From a checkpoint of a small sound classifier: activation relu, depths [1, 2, 1].
Rows from block 3 of a small sound classifier, named by matrix and row number. Each number is 128 + 24 x the weight over its row's rms, rounded and kept within 0 to 255. All counts start at 0. After the name is the row's rms in percent of the matrix's.
After each channel's rows are labels from the 100 clips, of 14976, where the channel reaches its highest value: "strongest on" is what is common among them. Only what is clearly more common there than usual is listed. The data: tunes sung on syllables by a formant synthesiser.
# conv: width-5 conv, stride 2 (model.blocks.3.conv.weight, 288x240x5, each kernel summed), inputs 120-239

conv.78 122 [149 132 135 114 117 151 126 129 149 105 112 123 187 177 184 128 131 130 170 133 117  95 137 118 164 151 130 133 152 124 128 140 107 104 122 168 114 175 142 179 109 143 128 148 200 171 110 135 122 157 154 107 118 152 141 147 167 178 129 121 131 141 158  97 141  90 135 133 111 163 145 108 132 138 121 133 126 130 130 137 167 122 119 103 114 154 141 125 112 110 108 130 129  95 130 120 162 131 137 105 170  83 144 128 168 167 154 157 154 117 145 113 143 140 145  67 108 161 153 139]
strongest on: the note G#; high voice

conv.116 103 [105 113 152 127 145 129 104 181 110 119  99 153  81 105 114  92 133 133 123 131  82 120 104 116 130 125  98 124 108 157 105 171  95 152  78 135 138 118 110 116 114  73 106 163 125 138 113 161 152 129 169 120 121 125  99  76 119 105  87 116 151 150 122 139 124 157 176 113 136 120 132 128 115 119 144  73 104 144  79 118 119 139 113 105 178 120  96 118 105 118 101 135 134 141 164 107 171 102 177 160  94 118 128 155 114 138 184 111  93 117 135 123 117 133 136 137  88 103 121 183]
strongest on: low voice; the note G; first note: G; first note: F#

conv.211 096 [119 130 153 177 108 144 151  94 108 123 128 118 144 132 126 160 128  99 141 121 130 156 113 182  87 174 108 115 113 136 118 162 149  95 196 139 123 126 117 179  85 138 134 137 109  96 103 118 168  95  71  95 135 148 150 146 127 117 172 118 160 137 132 117 133 152 136 121 117 103 153 129 123 113 114 164 111 149 146 157 122 159 111 106 119 101 116  71 112 109 146  79 136  99 101 180 136 105 152 141 111 155 131  95 111 180 116 139 160 138 124 146  94 154 134  95  92 156 114 139]
strongest on: child-like voice; the note C; first note: C; vowel: /i/

conv.275 107 [130 139 131 147 171 130  94 144  99 131 110 111 112 122 149  98 116 147 128 115  94 157 143 120 121 121 165 171 122 121  97 123 112 153 138 132 103 124 156 160 123 164 125 129 124 129 137  99 150 149 128 125 102 105 161 143 147 133 120  81 148 159 111 136 134 109 172 138 135 127 135 138 127 161 128 110 140 164 135  77 140 101 113 114 142 120 128 142 138 129 105 135 180 124 157 151 121 136 113 105 124  84 120 161 144 114 100 152  99 122 119 133 119 123 132 125 140 152 139 144]
strongest on: mains hum

conv.43 116 [125 121  93 178 134 145 124 129 150  95  94 108 132 125 106 101 119 145 114 120  98 105 122 190 101 145 155  85 114 110 147 157 117 151 136 130 193 111 124 132 164 111 115 149 151 176  89 138 159 168 125 108 105 127 113 114 123 184 139 101 181 134 127 118 123 119 141 167 123 130 117  86 142 129 172 109 122 158 117 128  96 128 127 132 126 105 136  82 131 110 137 162 142 115 183 151 120 135 129 149 148 138 161 139 123 105 138  77 149 136 120 179 132 174 148 133 104 126 110  99]
strongest on: the note B; high voice; first note: B; vowel: /ɑ/

conv.110 089 [143 184 149 145 127 129 153 125  89 124 146 130 155  99  95 117 102 111 137 134 108 137 128 173 165 121 171 131  98 140 124  93 129 117 112 111 140 116 115 135 115 135 100 112 126 139  90 173 180 118 130 128 117 147 165 148 122 142 123 113 187 162 141 130 156 135 145 143 141 123 131 177 128 127 120 135 149 167 109 127 120  93 106 120  72 110  68  92 136 151 111 113 124  85 115 175 153  91 150 147 152 147  80 155 121 136 105 149 132 155 117 162 145 105 104 207 149 134 152  94]
strongest on: high voice; the note B; first note: B; consonant: /ʃ/

conv.169 097 [ 93 139 133 128 102  97 122 130 127 127 106 116 128 139 145 155 156 159 122 129 147 103 145 107 154 129 137 119 132 142 126 147 154 116 107 129 116 112 180 122 168 135 126 136 149 125 143 145 134 130 120 150 161 138 146  83 137 108  75 159 119 133 117 119 173 119 155 151 191 132 146 145 143 144 104 169 110 154 145 135 125 122 162 141 124 134 183 135 115 108 142 123 141 145  95  93  99 116 159 107 138 142 167 143 166 165  93 131 144 149  97 111 150  94 140 120 124 118 183  94]
strongest on: vibrato; the note G#; child-like voice

conv.40 136 [140 188 101 151  91 121 140 155 175 211 135 149 119 143 147 146 158 161 112 166 136 149 107 131 120 150 137 108 144 110 118 134 151 118 114 153 112 143 142 132 139 115 153 130  92 165 138 129 110 110 150 124 137 170 103 159 141 149 134 125 146 125 131 123 124 166 144 127 103 139 127 133 116 124 158 147 142  93 146 173 138 165 138 125 157  90  98 148 145 145  91 102 138 101 138 135 138 118 102 142 128 134 135 139 102 116 104 185 166 105 161 120  96 102 141 140 163 105  89 221]
strongest on: the note G; low voice

conv.14 093 [109  94 146 129 140 178 146 174 106 119 122 150 135 123 135 100 163 100  96 129 134 137 145 109 118 150  84 109 144 170 183 140 132 135 121 138 108 143 114 124 157  98 147 147 120 151 159 148 111 140 131 118 128 131 163 174 145 149 165 124 128 161 124 116 131 116  80 162 104 120 107 173 147 163 129 114 107 100 116 142  66 111  82 107 105 107 129 167 128 154 114 166 107  91 109  99 137 134 131 147 122 139 153 148 135  94 114 112 120  88 157 130 108 136  90 114 118 174 132 172]
strongest on: the note C; low voice; vowel: /u/

conv.171 103 [107 116 115 109 109 158 136 123 111 109 134 123 132 169 119 131  89 165 166 165 153 131 140 150 149 135 132 105 123 126 113  99  86 134 112 145 134 104 125 123 105 124  90 161 131 175 146 142 143 189 132 152 109 118 148 139 133 121 109 137 109 135 159 149 151 116 127 169 164 131  92 103 191 131 118 123 157 167 132  97 171  93 104 181 145  99  98 137 134 145 102 131 121 128  89  98 115 123 128 128 145 146 130 141 106 109 101 114  93 162 100 171 107 140 118 178 121 111 134 100]
strongest on: the note G#; child-like voice

conv.218 120 [110  94 145 140  97 147 139 128 126 110 144 154 111 146 144 129 135  90 132  89 167 130  98 115 142 103 199 118 124 141 158 135 118 156 127 108 168 110 158 179 141 114 103 136 105 100 133 131 137 138 147 148  89 130  94 142  76  97 127 123 133 141 136 130 114  95 134 146 138 167 141 147 128 136 146 111 133 161 115 137 146 133 103 132  93 109  74 133 139 148 144 130 122 138 139  96 161 114 131 137 130 152 102 143 139 191  99 159 138 144 117  98 134 138  99 103 130 146  97 148]
strongest on: the note B; low voice; first note: B

conv.145 092 [143 162 124 101 182  82 152 133 112  89 132 122  89 148 150 105 109 129 134 130 139 100  76 170 120 154 103 135  74 138 106 102 116 153 147 117 134 112 111 160 106 133 151 112 135 131 144 124 109 113 133 107 115 123 107 121 135 115  89 145 129  96 124  91 137 128 148 134 139 114 112 117 122 149 140 128 141 126 136 167 133  73 144 116 141 154 107  90 150  73 152 103 103  86 139 159 108 137 169 160 125 138 147  72  63 173 131 123 154 145  90 148 104 118 174 128 118 111 118 153]
strongest on: consonant: /ʃ/; deep voice

conv.226 107 [142 159 139 119 109 106  99  82 117 107  85  98 143 162 110 167 113 146  80 130 121 124 103 139 115 106 130 121 141 159 124 132 148 107 107 128 103 125 159 150  96 126 172 148 137 112 118 111  70 151 109 169 150 110 113  75  85  99 108 172 130 173 132 127 117 148 151 132 110 123  86 170 119 109 118 121 129 137 105 104 109 107 145  64  98 138  87 122 107 136 120 100 114 151 119 198  72 131 159 148 121 114 147 136 145 136 106  99 137 115  72 121 122 130 131  97 100 164 137 168]
strongest on: the note A; consonant: /ʃ/; first note: A

conv.18 091 [124 164 124 104 134 104 150  94 137  99 122 152 115 117 123  72 113  70 138 130 108 154 131 131 131 118 153 143 107 145 145 113 152 103 150 127 109  89 121 101 146 128 117 173 122 101 152  83 172 131 135 149 130  90 124  88 153 139 123  86 158 173 107 129 153 141 138 151  91 125 160  87 111 108 122  61 126 132  84 119 111 113  84 108 123 126 142  94 121  61 133 151 133 159 112 123 104 139 118 131  82 155 158 163 104 124 117  74 132 103 136 147 139  94 142 135 162 152 137 140]
strongest on: the note B; low voice; first note: B

conv.33 112 [130 163 142 154 163 126 132 130 114 176 122  82 122 147 141 155 149 154 157  85 124 165 128 116 116  79 110 102  98 109  99 151 172 111 105  91 156 132 126 138 134 126 120 142 161 108 142 106 174 146  96 168 144 177 123 215 114 120 114 181 167 130 116 127 106 124 189 137 134 147 139 148 132 117 151 140 130 134 139 145  99 123 115  92 129 101 182 151 162 142 133 114 164 105 139 137 153 135 142  89 131 134 174  98  92 123  91 118 151 123 108 114 135 117 126 125 164 158  87 131]
strongest on: the note C; low voice; consonant: /ʃ/

conv.63 097 [ 91 123 148 129 124 119  92 127 143 113 151 114 144  99 160 148 131 142 142  86 136 145 123 151 121  72 108 136  68  93 161 131 135 131 134 151 123 139 163  87 146 106 100  91 152 114 145 115 160 174 107 167 144 165 154 182 109  94 155 145 133 109 161 131 102  96 124  96 154 133 137 124  92 152 111 178  98 120 132 106 157  83 115 121 141 169 105 124 133 133 117 127 121 132 133 101 127 103 153 127 136 108 176  96 155 190 110 147 118 105 147 103 166 116  87 149 139 109 139 138]
strongest on: the note C; low voice; clipping

conv.152 104 [104 112  81 120 100 105 125 146 134  96 146 136  89  89 124 104 150 106 128 127  94 118 103 184 119 141  66 107 162 107  98 103 118 114 154 158 135 112 107 128  98  93 134 144 123 181 117 141 124  86 120 144 141 122 119 109 104 111 122 148 165 115 134 124  79 130 150 114 114  80 133 133 121 134 105 160 103 135 113 137 108 173 158 132 138 102 150 148 149  89 126 117 137 152 144 139 136 114 128 108 150 139 114 130 124 106 170 138  70 139 154  99 142 131 151 132 179 108 124 118]
strongest on: the note F#; low voice; first note: F#

conv.249 105 [ 97 179 167 104 148 131  89 136 111  98  83  39  85 128 113 144 138 133 135 120 161 123 106 158 132 122 116 134 100 139 100 146 150 171 147 124 119 132 135 116 162 123 136 129 131 110  94 139 143 136 162  94 140 180  98 143 119 118  81 165 120 111 149 137 121  94 136 122 108 150 176 121 107 131 129 110 151 124 150  86 111 171  76 121  84 110 153 110 140 115  91 107 151 155  98 127 136 115 122 146 106 143 133 173 142  87 131 146 119 128  93 129 150 143 142 145 139 154 124 111]
strongest on: mains hum

conv.58 107 [125 109 119 119 153 145  90 157 133 160 155 131 139 140 149 104 115 133 111 124  76 139 158 113 137 163 149 116 145 153  81 140 138 139 154 141 128 127 129 198 131 145 104 101 162  76 122 141 112 133 158 127 130 127 119 147 127 161  83 123 128 168 112 188 116 139  96  99 143  67 119 143 134 137 118 124 130 149 126 149 116 168  90 102 178 111 127 146 113 120 179  92 125 144  89 123 132 145 119 161 135 143 159 144 146  98 108 136 116 126 138 166  91 119 149 181  88 135 107 167]
strongest on: the note F#; low voice

conv.141 091 [149 153  86 103 108 131 179  88  97 137  88  93 137  98 131  83 133 129 107 177 144 147 155 119  99 103 143 135 129 148  89 142 117 132 158 103 108 115 145  97 130 159 106 126 110 154 139  94  94 113 104 126 134 193 125 144 124 114 113 100 126  93  86 117 156  99 133 118 156 160 168 130 136 138 154  87 142 150 110 147 117  98 138 158 131 133 136 118 121 114 137 134 143 124 137 128 127 120 169 121 102 150 139 116 105 107 115 158 106 145 121 112 123 109 135 130 119  92  82 117]
strongest on: deep voice

conv.186 094 [113 143 154 149 139 139 201 143 100  89 139 141 108 139  95 137 157 146 152 113  90 139 122 165 112 160 142 118 108 131 131 117 140 104 127 158 159 104 130 153 158 111 122 120 126 124  90 120 149 110 144  97 131  88 120 116 106 133 137  58 135 126  84  83 105 103 124 142 110 153 123  78 133 120 147  92 107 157 146 137 161 163  95 149 156 112 138 131 153 104 122 173 123 139 121 151 136  98 112 139 116 183 131 116  86 106 152 104  81 103 136 150 113 105 165 120 139  96 142 147]
strongest on: the note G; high voice; first note: C

conv.174 089 [132  90  98 171 130 137 128 122 138 125 123  98 136 133 137 137 122 142 137 121 117 156 172 144 100 110 155 126 122 150 101 151 131 109 131 120 195 147 148 100 113 104 165  96 143 114 135 140 108  97 152  82 137 138 110 119 110 156 124 141 167 120 145 157 118 127 178 159 153 111 163 131 129 127 129 118 113 130 118 115 153  76 147 142 106 118  69 146 144 113 114 121 125  99 123 120 185 136 145  91 138  89 120 120 122 155 119  98 102 123 150 161 127 164 128 109 164  92 132 156]
strongest on: clipping

conv.258 083 [106 147 136 134 178 174 132 124 125  82  87 121 161  93 112 118 147 153 124 142 105 104 127 100 111 145  80 152 124 144 142 126 165  78 159 121 123 117  96  85 102 173  92 130 125 118  58 191 108 110 130 121 127 115 164 112 104 125 172 117 112  86 155 114 113 107 137 122 150  89 123 139  93 127 154  98  94  88 116 117 129 168 130 130 108 142 138 150 110 132 162  99 138 137 123  84 131 118 110 156 130 113 121 113 135 167 107 131 163 151 117 158 140 100 154 179  87 131 103  94]
strongest on: consonant: /ʃ/

conv.157 086 [119 117 135 114 128 153 142 185 155 109 119 140 128  75  88  84 143 105 125 133  95 156 103 143 117 152 128 146 161 145 117 105 166 169  96 143 147 163 123 128 103 136 163 119 115 170 106 156 113 155 156 114 141  99  98 155 108 102  90 145 173 125 125 124 101 152 128 153 152 127 125 172 166 103  89 157  91 120 138 140 142 104 135 127  88 128 134 135  98 132  98 184 116 183 150 121 128 147 114 112 145 168 158 153 136 140 100 136 109 105 123  89 134 131 113 156 112 180 155 112]
strongest on: high voice; the note G; consonant: /ʃ/

conv.177 102 [157  99 110 127 153 120 133 110 189 198 125 162  93 127 153  95 164 129 128 110 129 128 142 132 125 117 109 144  91 152 116 113 157 126 142 148 143 143 108 126  61 131 118 139 127 122 154 159  78 129 155  95 120 123 131 109 128 121 116 132 117 107 103 115  90 123 142 125 139  88 141 122 123 106 140  62 129 130 144 144 119 157 146 138  99 154  79 123 110 157 136 125 112 132 114 139 124  73 142 106 143 125 133 133 119 114 151 172 159 161 119 125 114 155 118 146 119  78 142 187]
strongest on: high voice; consonant: /ʃ/

conv.39 080 [112 165 134 122 161 119  83  92 130 140 134 123  90 114  92 157 109 123 125 105 159 130 122 129 143 141 113 137 178 120 173 107 128 159 179 108 126 131 144 108 167 116 105 120 112 128 152 173 172 158 143 129 106 132 126 147  89 157 144 129 126 143 131 127 161 168 155 113 117 105 136 134 147 135  95 118 160 132 106 160 143 107 162 139 154 140 124 124 100 132 148 129 176 150 135 106 111 157 154 125 124 161 103 138 120 146 154  30 103  90 144 133 140 126 134 161 131 115 121 112]
strongest on: clipping

conv.74 091 [127 136 137 143 145 145 114  90  91 123 152 139 106  93 135  98  67 106 118 155 154 117 128 136 172 126 130 116  88 114  73 112 118 188 132 111  93 146  86 116 124 116  95  93 133  58  77  85 134 165 131 119 111 116 133 118 140 123 134 145 134 136 130 143 126 130 162  97 156 100 123 138 107 142 150 100  86 149 140 164 185 141  67 107 116 117 113 125 126 144  82 134 117 132 137 146 131 117 132 177 130 149 113 124 134 111 121 128 103 119 145  99 135 137 137 170 106  55 142 105]
strongest on: low voice; the note A#; first note: A#; vowel: /æ/

conv.248 087 [133 124 110 132 152 166 133 128 131 146 147 173  98 168  95 209 127 138  95 119 135 132 171 179 162 123 144 163 173 123  89 115 129 133 124 114 140 139 139 172 130 112 136 173 159 134 116 108 125 156 114 122 112 148 118 147 159 114 112 118 161 122 125 124 128 150 142 116 105 123 115 129 109 145 132 140  89 125 121 128 107 121 138  91 119 108 121 183 167 108 142 121  95 105 134 156 116 138 102 147 121 134 158 153 171  88 123 125  90 133 156  79 124 136 129  95 123 121 137 117]
strongest on: high voice

conv.252 110 [136  86 143 112 149 154 132 141 134 123 133 115 112 139  96 119 121 117 155 162 121  95 117 154  89  95  76 131 127 151 112 135  92 139  98 156 115 128 135 123 149 146 121 141  80 179 135 109 136 159 180 161  90 122 139  74 139 133 139 135 144 158 141 130 155 111 120 110 117 141 115 108 116 127 121 134 153 132 148 121 120 115 153  88 146 140 134 154 137 193 137 169 124 167 151 175  94 147 137 146 144 108 147 106 105 130 101 171 166 126 108 120  84 120 144 133 130 146 129 177]
strongest on: high voice; consonant: /ʃ/; first note: C

conv.201 091 [124  86 167 120 132 189 164 156 120 123 125 137 145 110 144 135 134  87 130 132 127  78 103 143  92 137  91 121 143 106 149 110 145 181 158 120  99 131 144 103 141 129 123 151 173 105 167 146 140 110 146  94 163 131 125 174 114 112 163 115 161 191 144 161 107 123 113 143 160 164 137 196  96 147 121 113 135 109 102 100 102 175 144 146 135 101  76 158 131 138 132 163 136 111 165 120 146  71 143 148 136 128 124 115 112 104 110 138 118 125  97 133 131 100 143 139 153 113 144 121]
strongest on: child-like voice; the note F#; vowel: /u/

conv.222 104 [116 164 167 143 184 109 107 141 101 142 124 114 126 151  79 148 117 101 152 119 118 117 123 110 106 112 134 127 103  98 111 136 206 111 121 117 175 175 149  92 147 138 126 146 175 150 124 114 123 138 164 101  97 119 124 168 133  87 104 135 120  95 174 111  89 109 141 124 138 126 134 150 152 112 115 114 116 143 151 156 136 134 114 106 139 145  95 143 140 104 134 138 138 136 121 164 119 139  89 160 134 131 163 106 149 174 106 149 123 155 147 139 146 136  68 156 113 125 146 108]
strongest on: clipping

conv.50 120 [118 130 115 117 114  95 112 111 170 160 128 116 132 106 159 116 166 132 113 135 133  96 156 174 106 146 126 185 138 124 124 119 157 151  98 152 109 132 120 159 161 109 149 146 113 131 118 184 121 137 146 142 156 102 111 155 119 144  87 132 129  98 122 137 133 158 146 155 130 131 108 123 140 104 103 144 115  67 104 159  95  86 134 108 111 128 117 147 169 131  70 142 121 140 159 142 146 138  89 169 132 125 108 138 133 145 126 132 120 138 105 131 135 127 123 141 169 166 117 212]
strongest on: the note G; high voice

conv.57 117 [135 102 148 144 127 105 125 124  92 166 140 123 132 149 113  84 138 159 173 107  93 162 116 144 114 120 136 128 125 108 112 131 167 158 146 130 115 151 158 126  84 109 138 155 101 123 118 103 118 145 132  67 133 107 159 171  90 111  99 116 111 123 133 131 135 164 131 177 166 112 162 158 126 126 101 159 129 127 133 100 145 164  97 141 142  94  91 148  93 116 148  98  99 162 106 133 127 114 133 105 153 142 162 159 120 134 154 119 185 123 166 156 152 156 144 148 140 134 114 187]
strongest on: the note C

conv.69 104 [120 135 151 113 121 118 122 155 112  95 104 100 154 181  87 144 114  89 129 170 115 131 166 130  95 142 179 122 167 154 114 132 169 153 131 152 123 121 122 116 116 121 139 119 133 142 130 125 101 144  97 128 108  94 125 142 118 113 129 116 110 135 113  94 140  89 150 139 135 193 163 137 176 115 159 144 118 138 164 117  87 129 123 106 147 187 184 177 165 100 109 140 142 140 145 119 162 144 148 139 136 112 129 100 113 114 132 153 107 121 161 112 158 119 148 152  99 136 129 117]
strongest on: the note G#

conv.237 093 [135 144  90 133 132 158 131 135 108 100 133 121 121 204 137 130 106 123 149 143 157 114 188 133 109 134 123 138 130 109 118 115 117 116  95 106  85 146 150 100  91 113  76 108 179  97  93 103 150 115 126 100 145 144 117 147 112 119 141 130 142  93 103 132  99 151 121 135 135 110 114 192 133 102 141 114 113 147 118 109 129 127 160 148 141 146 129 120 116 127 111 134 103 123 174 135 177 115  70 109 108 124 107 148 102 122 100 152 120 137 138 135 153 135 120 137 170 172 100 119]
strongest on: vibrato; child-like voice; the note G#; first note: G#

conv.137 115 [ 63 108 169 127 147 130 131 141 121 131 151 115 122 122 142 159 163 174 157 137 143 123 123 123 130 110 126 126 126 152 106 159 117 114 102 135 127 168 123 149 145 108 106 133 134 124 132 108 124 148  70 160 140 149 121  88 137 108 201 135 138 174 170 151 130 154 121 164 139 119 130 117 117 114 124 142 118 130 110 145 116 107 152 119 108  99 100 124 122 148  81 162 166 171 177 132 133 116 116 168  73 134 135 144 150 113 140 142 157  96 130 110 143 150 113  72 131 161 127 151]
strongest on: the note B; high voice; consonant: /ʃ/; first note: B

conv.56 106 [ 78 124 138 178 110 182 113 128 120 130 128 121 112 130  95 159 155 115 167  93  93 123 146 132 131  92 146 190 111 186 136 147 113 159 146 132 154 153 145 145 145 164  96 116 111 120 175 116 198  96 120 159 112 128 142 114 121 113 112  82 138 100 133 187 141 104  93 139  96 127 164 126  77 147  95 127  81 146 127 152 144 121 106 134 147 103 123 124 134 138 113 152 124 123 159 137  93 115 112 133  78 174 121 187 131 132  99 143 127 121 134 127  83 175 111 120 151 116  83  91]
strongest on: the note C; low voice

conv.230 104 [ 73 130 156  88 109 117 134 133 156 149 158 142 114 160 133 104 100 124 114 140 139 143 139 137 123 116 131 108 123 133 139 122  97 107  74 129 139 156 141  96 144 148 160 120 184 163 168 149 109 107 126 135 137 148 150 107 179 129 122 102 111 170 122 122 130 126 127 117 178 172 126 162 205  90 114 151 121 161 160 152 113 118  89 106 118 118 146 137 105 131 121 141 169  89 126 117 122  93 138  89 125 111 121 121 115 111 118 148 192 157 118 159 121 123 112 145 151 117 127  94]
strongest on: the note G#; child-like voice

conv.73 125 [150 154 127 125 117 185 158 127 161 167 124 129 123 135 132 134 161 144 160 162 132 136 127 118 118 122 119 144 118 149 132 170 112 144 138 123 136 171 108 135  98 126 154 133 151  99 130  82 134 143 156 129 142 139 125  98 121  79 144 140  92 179 101 141 131 138  96 141 117 100 112  94 159 186 144 133 192  91 111 140 142 174 138 126 128 128 131  94 131 149 167 138 142 148 167 162 125 166 146 111 134  88 122 138 183 164  97 154 155 116  98 130 128 126 154 159 134  63 103 194]
strongest on: high voice; consonant: /ʃ/

conv.170 100 [132 164 121 140 120 104 164 108 113 159 111 106  96 132 104 152 122 122 130 151 115 115 142 170 155 116 181 161 103 111  78 143 132 134  90 144 167 127 149 143 161 105 128 136 125 118 149 104 171 153  95 128 120  73  99 113 139 129 146 127 158 144 145 156 141 119 124 143 142 159 151  70 116 116 129 155 111 141 108 108 124 102 141 128 148 136 108 125 138 133 138 102 122 113  98 165 102 100 139 168  50 147 124  95 131 139 169 135 141 128 172 126  95 129 126 113 125 156  93 125]
strongest on: the note B; child-like voice; clipping; first note: E

conv.178 101 [134 108 165 115 162 133 143 100 120 144 158 153 100 140 156 137  71  72 105 152 151 133 144  76 154 129 177 141 116 111  99 131  91  91 100 130 118 129 109 107 170 166 136 155 126  97  97 107 142 161  92 130 103 146  99 105 123 120 125 104 164  90 152 122 105 112 140 107 138 128 159 104  99 130 124 143  97  95 129 145 167 146  96 141  89 102 143 153 122 154 146 127 132 151 150  88  97 111 110 135 135 126 110  78 140 133 136 119 165 108 104 122 152  76 143 107  70 167 132 117]
strongest on: deep voice

conv.10 101 [112 156 109 153 131 144 128  99 142 166 176 138  91 130 127 116  94 145 128 107 133 133 153 100 145 149 175  90 112 132 141 134 158 112 130 136 138 129 134 127 162 131 139 110 185 119 121 120 120 101 133 157 139 110 105 141 186 138 136 132  93 164 132  87 138  82 119 107 104 135 151 137 136 140 167 152 142 110 117  93 159 122 122 180  98 133 108 145 143 131 126 158 104 147  46 100 104  98 100 147 144 126 132 136 135 111 167 115 116 130 156  96  85 118 123 171 166 120 176  84]
strongest on: clipping

conv.37 101 [137 108 102 107 120 110  96  83 132  69 138 112 145 126 133 162 100 154  91 147 168 160 124 126 109  89 134 113 154 137  99 109 126  94 120  62 123 117 163 103 106  93 125 151 157 124  98 110 177 112 105 159 138  89 110 130 115 121 141 139 125 128 132 148 124  72 123 124 120  95 137 106 128 132  85 106 114 115 115 133 140 151 145 123 124 109 165 102  90 144 102  95 129 145  98 104 167 150 101 122 120 117  99  90 123 104 126  82 118 136 153  94 105  83 136 145 175  90 132 102]
strongest on: consonant: /ʃ/

conv.51 128 [ 96 114 157 140 115  97 147 152 122 149 163 132 136 162 127  92 144 127 100 145  93 121 150 177 168 126 162 110 150 187 134 149 124 133 130 183 196 147 107 107 124 149 111 126 121 115 145 164 145 145 116 180 162 136 122 131 152 110 154 143 142 151 174 141 138 129 145 137 112 107 149 155 100 135 144 131 171 136 164 129 124 165 151 107 150 172 166 131 137 131 106 134 172 207 151  96 129 126 136  99  96 107 142 145 122 157 106  97 115 130 138 150  71 144 146 142 143 140 136 108]
strongest on: the note B; child-like voice; first note: E

conv.80 101 [120 115 155 132 119 119 118 109 174 107 137 172 121 113 112 122 160 105 108 101 104 103 120 133 113 101 128 107 114 131 103  91 130 154 151 166 123  99 141 138 122 148 140 106 145 134 132 123 127 141  96 118 156  77 166 107 142 126 119 172  95 160 132 182 127 115 130 140 139 110 136 122 120 117 123 171 123  96 129 124  96 130  93 105 120 156 162 219 137 122 121 148 150 116 122  96 122 157 119 121 115 136 131 129 107  94 130 135 127 136 120 128 160 158 174 152 133 187 129 122]
strongest on: the note F#; low voice

conv.263 093 [168 116  86 143 133 167 160 107 125 113 103 108 114 108 106  79 106 126 132 114 103 143 116 152 134  92 114 154 124 119 139 129 126 132 136 129 124 149 121 138 101 199 135 135  98  86 150  96 115  89 109 124 115 185 132 129 107  96 154 165 164 136 103  72 142 112 129 144 130 150 136 123  84 123 135 117 137 156 125 123 129 140 127 126 126 123 111 116 177 123 132 123 120 158 141 121 118 152 153 136  90 125 116  99 113 160 109 136  95 141 147 151 146 125 132 153 123 118 108 180]
strongest on: deep voice

conv.184 097 [134 128 140 115 129 121 166 120 136 121 129 185  74 161 103 138 116 138  97 121 103  95 124 109 161 129 127 159  85  91 171 105 107 132  89 123 133 164 147 106 146  99 110 109 146  95 102 154 141 116 133 103  90 151 168  93 168 148 123 133 147 141 119  85 109 122 128  73 129 141 162 124 149 123 159  95  95 126 128 121 114 142  98 119 122  89 110 154 126 166 156 156 103 130 119 183 145 170 125 111 142 142 167 101 129 119 139 125 147 105  98 140 156 175 161 146 140 115  99  94]
strongest on: deep voice; first note: A

conv.45 100 [ 98 108 117 106 146 136 112 107 150 139  89  57 153  89 142  95 133 108  92 148  95 152 144 130 104 110 156 101 189 129  94 107 143 153 127 143 106 134 133 152 157 165 102 122 115 137 117 179 130 106  97  96 132 180 171 132 117 117 135  96 168  78 102 122 136 100 149 129 151 177 110 123 124 128 134  86  87 127 141 109 125 116 127 144 161 129 170 152 132 108 108 135 138 111 156  82 137 134 112 112 135 158 141 118 137 130 158 128  91 130 127 141 124 126 116 125 135 154 119 108]
strongest on: the note C; clipping

conv.93 101 [129 134 110 129 127 124 118 115 123 106 123 103 129 123 127 111 134 143 114 123 117  67 107 153 149 117  83 125 123  79 151 137  88 115 151 112 134 136 130 114  88 152 114 147 119 150  88  98 112 149  84  92 131 150 116 173 101 120 103  96 174 136  78 174 130 143 171 114 108 139 148 110 145  89 103 119 112 140 145  94 104 115 169 104 151 107 129 120  77  97 154 139 121 115 119 130 121 135 137 103  78 132 111 127 113  76 155 153 158 112 122 133 101 130 111  79 124 131 109 131]
strongest on: the note A; first note: A

conv.197 083 [112 139  76 131 111 125 141 129 103 115 176 125 103 109 108 130 118 171 145  91 142 120 143 121 135 132  97 160 111 109 114 122 139  75 136 151 121 108 161 133 103 119  94 133 147 169  95 131 118  99 113 114 122 144  88 104  95  95 131 114 119 144 137 110 134 125 147  93 138 103 136 173 132 125 104  88 108 145 112 104 135  85 109 136 120 114 139 118 150 117 113 114 162 117 103 115 133 120 152 115 117 147 151 108  80 135  87  95 131 122 157 134 142  93 182 147 139 154  86 149]
strongest on: consonant: /ʃ/